From a checkpoint of a small contrastive audio-text model.
Model: log mel input, encoder arch transformer, encoder activation gelu, encoder layers 6, text encoder width 192, text encoder norm layernorm.
Training: soap at rate 0.0036, 6100 steps, batches of 128.
Data: trained on telephone keypad tones over noise or synthetic speech, 39062 training examples, 20.0 epochs.
Rows from block 2 of the audio encoder, named by matrix and row number. Rows with one number belong to one neuron. Each number is 128 + 32 x the weight over its row's rms, rounded and kept within 0 to 255. All counts start at 0. Numbers have three digits each. After the name is the row's rms in percent of the matrix's.
# fc1: MLP up (encoder.blocks.2.mlp.fc1.weight, 768x192), inputs 0-191
# fc2: MLP down (encoder.blocks.2.mlp.fc2.weight, 192x768, transposed), outputs 0-191
fc1.416 126:112133148135106107112126192138070126151144179127102135111108195120144121108133143107131167102172132158119122162070119175163090074143114043156118157159153186100125158145149128116004020104133128142120161139129131146120076129110178126244141112131119145154086085076188118123133154159100155127155114106125127148141058084091138136177126098057145097105130138145084109075112173168137115130160168105111117089134148155146100198135125134132133083125138070125128105137125152105148132138165092112156088189133179178095117156135130097099082164128123135158085114124158092123110119110136155110
fc1.417 090:119109153091091105139123110142075130118163118197113158097206036115133124175158141120143117173139140109126192101118099132109169114103117145101096097103144129123192138133135121147162128128101156107055068138179141090138109068188123120131084120106091122083110133144114129164120182166164144143123092116156112172133101120136134184099053110098122113170122164110123191199136086143093132198128101135103103110104147158134135099156074130124147143096135107077172155141100082095170092165159114086091083083128192142140064199115104129100163163190067091152119083119132145086162137137120141152
fc1.418 096:147108094131097082069159105130131129163115069091171096127088130075103121131116169110108077183073163117173155136145098103164139103103142132144140162145133112090146170105164124140152120120140087130104160130114118117161154153114124086077073198108122136126114117115131097147218095137139154102141126103191088170157157115110107193057162191165146136097038099155123106158140184093063155143104100112137081143119135172156095118186170060136107120065146120094093106111163169146187116129067127150146145130133097118204156092058114130126131120114140099115124087160099158112111106139182172135
fc1.419 102:149156117161061176125122100124123162147107148080121147153183133156065159074190130179164185153187138145115147175163121130148134093081161119153102075129086114140143176119115177134128132131116155107106196143137140112108156113122165132148167122127103085090116141095169115134103149180194097101128127122208088163141121174123091155143109142146121136137128131172125101140082069148165128143121100225134101170133204139132119118084172108139146173148102162148094128144111104052110185109144106059167153035106170155064165137141146105113111095115134152108181139090131167102100165109125127106
fc1.420 110:121105128141117119138133088152094120130128165108128100076139143210116191113116108031112065133108164152137144130165119196108186138119137103132193168164119163093115138103099146111174053097140115140190134140152145139059101147125083142120127093138143138130081154187134127130151101163143105155142133160118099122094079130104063140105159112135135173098060084153159140219156095185122078057088113041101069113058123065088113164110113131163146111120111174148116106144072093130144194136138178124112085126124106135098132129092120142093096116139121143121142137137113097155122097141110157103
fc1.421 088:101140042124141150168151190113043093133142146112135190124107152120126184070178181106125136121113142149157106170122164093144178153070172131179098187115090168105122126116124113161147088100125117084104216115138137140148168147115156089081102172086077151122130155107100143108078097120091131090084135133132178163141135102184107101102169146076132139096118143154121136147105109139133093165117161068142153126166150100161142123105110096148085150155164114131218102077087114153118097120125222115107088098149116127141105068087142126105154100097103135194117081091087140159105168116127126149
fc1.422 086:151128126135116142151159086159123108100125136090083106115086144092101127081181140150123138160176193109163143115163097073100155105113148114163100107132073102105131120124077099109114092126110131193129155116140114156127113187150107231116144177158092086159122087126180131136131124081162118142162159137083174109118085103154113134122121129131132152091142052095153129130171071115191079168177083148100135121150101037126099171068146111091115066088140151133138150176137100176093142121090164090125122149107137114235135137110143074124157099125136078137076111124197117112193129129146119101
fc1.423 106:094144113134156202145191132150125127162137139078107099110153076142121102085116106117108153094175157152184115142134131100141085172110109115151092135151178109127143093127154179168091110082153073091058094146097096156211144117134143128095134107114169213176112140105182142172175151107119159126106168105093132151106130101093141095158131124115169120096141147115070171087135142123111187092111101187077162162184090095102097139110123148145138129145163097158153108155072086146100131105089127106143114123118185185130142059142099125139082077055177100118141133166078143083109159175157104175
fc1.424 102:153124099187174158113097118118162140131156173147155122159105149123147130134152127126112111136006201138156119147100191095129082104114096141110108086055117159094137121120159105212155159104147104109124105149145160141157112124086141160096098174164055147120159152146142124051137146152132149105126080163088110113197197181143151097143098135123091142111119121108175099106129113112105076115133097119144113115189147168168147130135134177162147154133113154126155111171074119104121069126109168099122134160211149063100190120153138123149133177129139116121087149077142081125090137094051109160
fc1.425 108:172129097145125128136129106119167126140087163101131131120128147157098118145204101131112118204147165198181148165137155114132159116080130097137139103065141103146101147108056100152118184158161130112105138120158152126106146099099098081067121168154138155152080081077082157140148141115203154144145130112146140135075154143124109126106141124118068173121155139155181061182156149122118121138093078104157097169143151135053038087168217115153095142120123084143113132114175149111135132140162160105114127066135139179150122100176128128132065150055106150157142166144114109200157151156117177147
fc1.426 088:134162098107129111102088173126153149167077095172116071130154142071149108088174103098144170112132179145105174139178157110106162103076175114144155096140162162118199189169159124119120105142088109162152141144200106142107146133194116119101118133130163139136141137181182178134150072142139205115151095100141121162162137140184193148150122101131106104081153082123119160199105135097108125127141092139161166135150111105100056182106147129115161104128146103135074063088174137089117162140145099132139126117072104127119124148136131119113187117131194078135124164136092221126094103135054129152
fc1.427 129:159106065201103128107155121143109184120119086182118108113064147114126175139105108128148059197116174158152090148205145146079171120121111095147180144147113141154155096146139125158165117084181116171187087116160171147135143133132115136077132084142143193127176164162083165154079159103154082106106072092140139173162124125115094139152139174149149156137140126128116129151106145135096137166174182100131164162085075189111192104105146101116123114103125081094124137090137169166084119118153125124162103133126114115135150172142076129142156090056101119160094115062081131090191107114069126112
fc1.428 092:124110147135130099140116107111096131116078162097078205151082114190108119148089155126107201193128112123122090100083143129150129136085199126112134088148176184078055171139161106130110073107161148118144121135150129110180134145125116139076165144125082075123146082138163066157151127105152164149100112133175178147179157094184112166200089090172092149135060101134143117127149162131074166147160089115163076144129097169112131133159091108092170141121126188085072114122139144132094143097162101164150141161132133096113148133121152116122065174080114151088146121145206105118166112173106098117
fc1.429 095:175073034132166073100085151098105084111161061115080135124111148128166126151166135108140094121149136082160111097085161138135152152087059156112144111133100128140123125168127126161066150104154117139113151130137132112108167120154097112156128139148132070157121118131109189169149153120155143081096109077150178151082129125193135171162142071181130139124141099128067140121097138103092132126157161128068129125088137091126093100202182097070089116090200163141084127101157171075139170067126101106102086065155105162099165136107091176174093092134138099075126113189113111150120098129126129163
fc1.430 106:130198098133081132168182204071132153097144171105128135095096174215171127099152147134145110147159175118113194159139121181120148111127123107148140125110139073127125110069106076083095140203155128108109112105135108135131140169137105141136102147144087143119114073139137117111102128170084221132087119164121111114089128083145100133134109121136081157091191088107165121159132057150160077104124057129110103128108150108083167127114139152081118145098157039103156085148216129145147165137104155174107118100102070112111119112153112173139083104137120133127140140182138106078093102087148089119
fc1.431 102:171142166178088113096126120139106105159118110191117113076155132137110109085106161119168152089146099109208115190185106096129150170145105148103131096129150180132111152110146124112170144127121100118155132173118149078067116167108102099161178126122118128159140159145163127097155110096180129171115166080089120166117126066115094225109132092159182082168113145140118135138161095153108115075096116072123102146091044130168148154091146128063124142164179138154189139063160159064107136140130174130134129113133134203146109163140102123126128122147129126072167147184165124132070136139064139183
fc1.432 095:086154108141177112126174186113166123035093151122147159103129131121139119150166154167094108138130156115191082176113128139125085136094085083110164149043131158106102139133200152125121133159161086133110140104173116150174111071149156104112131151175088099182125160145108098069127138138089138174143147131136145199160167184095157141207196142060102112116144138100130115164159071114104192118160114121156156101150151083131103117084146086107108109132174110130156095137176135103109065144197116144151114183128118134118095100108131194118158127162121111156122119160134158082152107166116137197
fc2.416 150:149122124091162109180126171088077127089126132076138164074052155153080167132130127115139142158192148128126087128113139107138123160187086100130180105160198158147148060085065209116134152098132125139173096132108118126127155143119170176109125114142096123157093103127083122099120119097132144216151146041114135111162132091114074135165163035113164145131161143146131150122139148158137127136141147127162131084094096138164158198117134162088124086112107144155118134066109128109155132091092103191139104133157133178122183121127120070153118128087109092079164088134082110083082162100095146094
fc2.417 099:058104122139178124082140179127136094137164084155196089181134132096140177170061104147115093154117119099110110133137074136187139131093101138141161107107134115151111081114160172102140109145146130100160139146085139110105194142066152166161132138133142089146187131099163169144125142109159098134127088127146097093062187129123129153093110133129133121092167120163123120084137132150160073097157124167135139172167136120045102143096137098104133140067142199157120127119125161129113052109106157160162093130061093130149134114110130117073090212051114136076179103111154136160141061103192104133
fc2.418 106:094132168125105116107120128129108099107153100114092113178094104111135167131099100089113139153166070070136115112112109180091080145150133111173112131170102179123110151141118132154184156069184142082156147126181206129114147171109125117166141123115160097130141114109117150124071087185179068140165117159110149139095130114122104104128085110117101181096092147129048149128123159090103159120135148096149094126074160115081146141139165202083115160169068191123147098143049084162070073138117145129124122090161151107083167149148132144136074182150190106073183157124117080134104136170085162143
fc2.419 098:161131111136167140090158141158191118129129195108140141178073163097111077217110142152116180104124138136106117110127110080103140110109124153093133153102107146129107179127119115168106111159170134116052117169172121135194148115158136167092117111171115142155073073124106125215115165128053146126104110097088110158147125144159130131132120058095081101138113125094117174134129093079048103107105131100124140151196121135098134103170139091172107137159131110160098181132197157111155049094091116128156114183167158123165156180121081095135140169106132108204096137111108153159110115156147082158
fc2.420 113:148070105106109150155140092061146124138101133094098135158115148092124096114077099052112078118186118131206176199109181174122241120190157100196143118103112115185206122127115162106115212163171122163084106113189156099139099134118156120177152104117126165137107127147152076139160167096119129122128145141086124073118118125118159192151140122132097105178138097142157116146175106151122067085126105080101119111077094119070103067113077151142134101131102108142097128165119128115150151100151122109097132140155128126126134081104126098153156162109130130121118146126094161085125137169151083171
fc2.421 085:106055145056179130134141146155149092151156122098117110121197089106118151128110112157112139090124104182099067128159129122092093117133146103164111107169124105108110158081142146180080146134162158111080148142115064148088146160164118063082124117149135123126098116115145105120160177173164087144163104190127127124114147101128160152075130098169126146147106123117047116060099150036145085166210135109108121136090078142100195141136128170113086133084151077157174089151176125191084111062108114161143128112192097157090134133138093144147130164144140147143117097074134071131118111108130161158
fc2.422 083:118108148149156063129143140131211127140101172100105113122152126083133101150157130115152086091055104111140108163102164104121132165133111129086131109087141061174158121109140169139124118168139094130131140116131176104103099092109106092150119162042075213120181191152091107104115145093059141093090077089167129166122168138151128083146185138137151157154108091109187169108157128159177149126111146152151149128151064170147128112129122111109126126155116127148053138132144177051081107090137109170123097098190145127062098145141101142153135171152108165113153218133104158133089139160101105092
fc2.423 105:162142157124120144132111109070101089053162156122118122178141083058121154152138125115167147171152143148149115112122102096133127106097140134178118122173140116139118178084199117136133154131067096140160197095127156139149150156076188132148169142127104035156102138152126107134118078128144108140195079130091139115124160138125177158165128160137169169126149151157151135132164076104096184177083106096134069114129141112162110181129143127071123077179092152192108120055100119103130102086159096145105134106059111111140117202120120127177094095184118147123088100153107121108179110057144140083
fc2.424 104:124072113119100126090174179159125125103132141104113133092117066177201107107120163144108078121148108132133085038135128154125147171096113100084110147205195158093155201164107116090121122128136110165196100188195154114125119133107117122170140094106154101117141119130152130151146108126107156093149129182220111101075102142128141116063164136145109187134117094153100116149145111113166108115115104192121126075126089143116066098145203152084139180103111164135147067145168106112139171139127149136091120099139170123147145142151222054162094132144117179132150110108129149133139111140156123114
fc2.425 108:106194120159149150118135117189134137149184134147174096120138160155194069128110099110154143139157137064134056127117114174205189107116107112155114087163184134072102172171098152099160101109124136105120130117124099102166121107139104167058130154136047116121131124107165103160162149111124092114136143181148186118099089157114167074109123076174103098121161124046107136147085113074080153095130180157069112118178150155141189108108114108127133071125140159072150158120086111198086155147140144107118086193108120182116101158128135117132131071166151151120133154105121176135105145099126119128
fc2.426 091:156113148136150080142148113113153113092134142115141103138118120146171169155079076171147101128130165175137116123146130134151071142178170129090132195066102137202087124172136104173178151117094122109101109117122164157093106118033092178137157137122121138106138090117092105138127159076125064138150159139127138071149100106126109133112165149115131134154102124174134153120117159182065109127077169171092109146121155125169198073189160213180098164098115134152122153134123068126086131077131146145121139086156148131143096050093150110189092118142075116153070145061154099089167138152123151114
fc2.427 115:170149144113158077165166209123138173085137082189166165099099164141177119089104194146125154044168172125037137104088118088119107150039167054111130094123112131149138105156080117128115158147140082149142092142110144113136132092148157119131102071105118107137142130111116071114113192124085139120126150157117141117082061101145201131165109128107126158111125139162140143101138158113157103136074146153127197086080096085119107125099125158158143106101113067069108129115153162161104161110129134115087151111117151143164135173147131087145156128104151108202140152112094138107087146137102208111
fc2.428 091:127147117105082108128169158161142162076172134111138088111156097088093146145148154153170196090158155079111099178126150116080221156137088065108072190128095132172135137092125120141095185080104150110075101085129147147101103148137080118121100115127158143066150154077134099154123110151120126149174141109095096124084182153129186074104129140117167125145127098098088121122094142130161110148097186106129172117204115072147122164168137147112141163121100078128181165121110101156113167126126151065149071157142194126150130199158090111110122075096120124157088151109113113122062150161133093176
fc2.429 097:108173155111118158143090090181097117102142141118097173124103174101113078115103101099142159075138130140140049161137094206118094118164118093065074144149140122064099155110203116155127089148205124138181149163155117141111150203117158088112122108090132109154089121114159124118107109141090110124122109136106128142144102143102096101082137141076187190106146109128087130143116127125123106127148135115185114154116166109120155114085158095111087139151128091208113140204123167139097110120147156120115087175102138116105134136139134112147075154142140101148147168078108076020126155121179221080
fc2.430 115:111152155116152174150070140096128109134135127117139170132150142116102105135106116050100100127092063172123077067108145117166227097137137164167127125175119126110111132175107151107095083128124077134129112191110121106086100106147170158138117109157096172168109081127109117116163124132126123106106175129167076125158098126139133116186117159160196072106127096119116123048118139135154098104125185143099157133163079141170189121172139138104173152115129156155118122151182106176132181084104150059071095160128075123090119223170110109138079167147147153098187163103129124119185117141143081131
fc2.431 104:126106138094149166155131096173139115139130148122157066218141095127139119083156103127095174111099103207148140181175136105125142086146104139148148154132139127150159093074130156141139165141096132154144166162125117186182080143152236176047120095162099197051121110118081094180117151122139141148104103138141181073128175103124159149126220123087123117137139129103133091124088078144100110158102140121149141070123194156092135094148136109122171125089134145173147091151109103142095144133166100111156127195106111140113163114132152119138099075072095139114149150142073104180134095129153116159
fc2.432 100:166106139094106139119155190157086094124132135166133048132176157122149126125084108105149101111134128182101116145136125108118137177168154141124149103139119095132180165173122117129127114175147161090134116091042139145145127130082158151091148096110151201117127147165121130148111164046141130119159152191074148123120083076149173082072076145183159083143073124154099159116088140134121149169110105160128109150152109110100130127115088150172133185127161191170025159113137130091133202120057126130107222135119125115127161089156058088105109116147134142145082138118105100134115160105089105121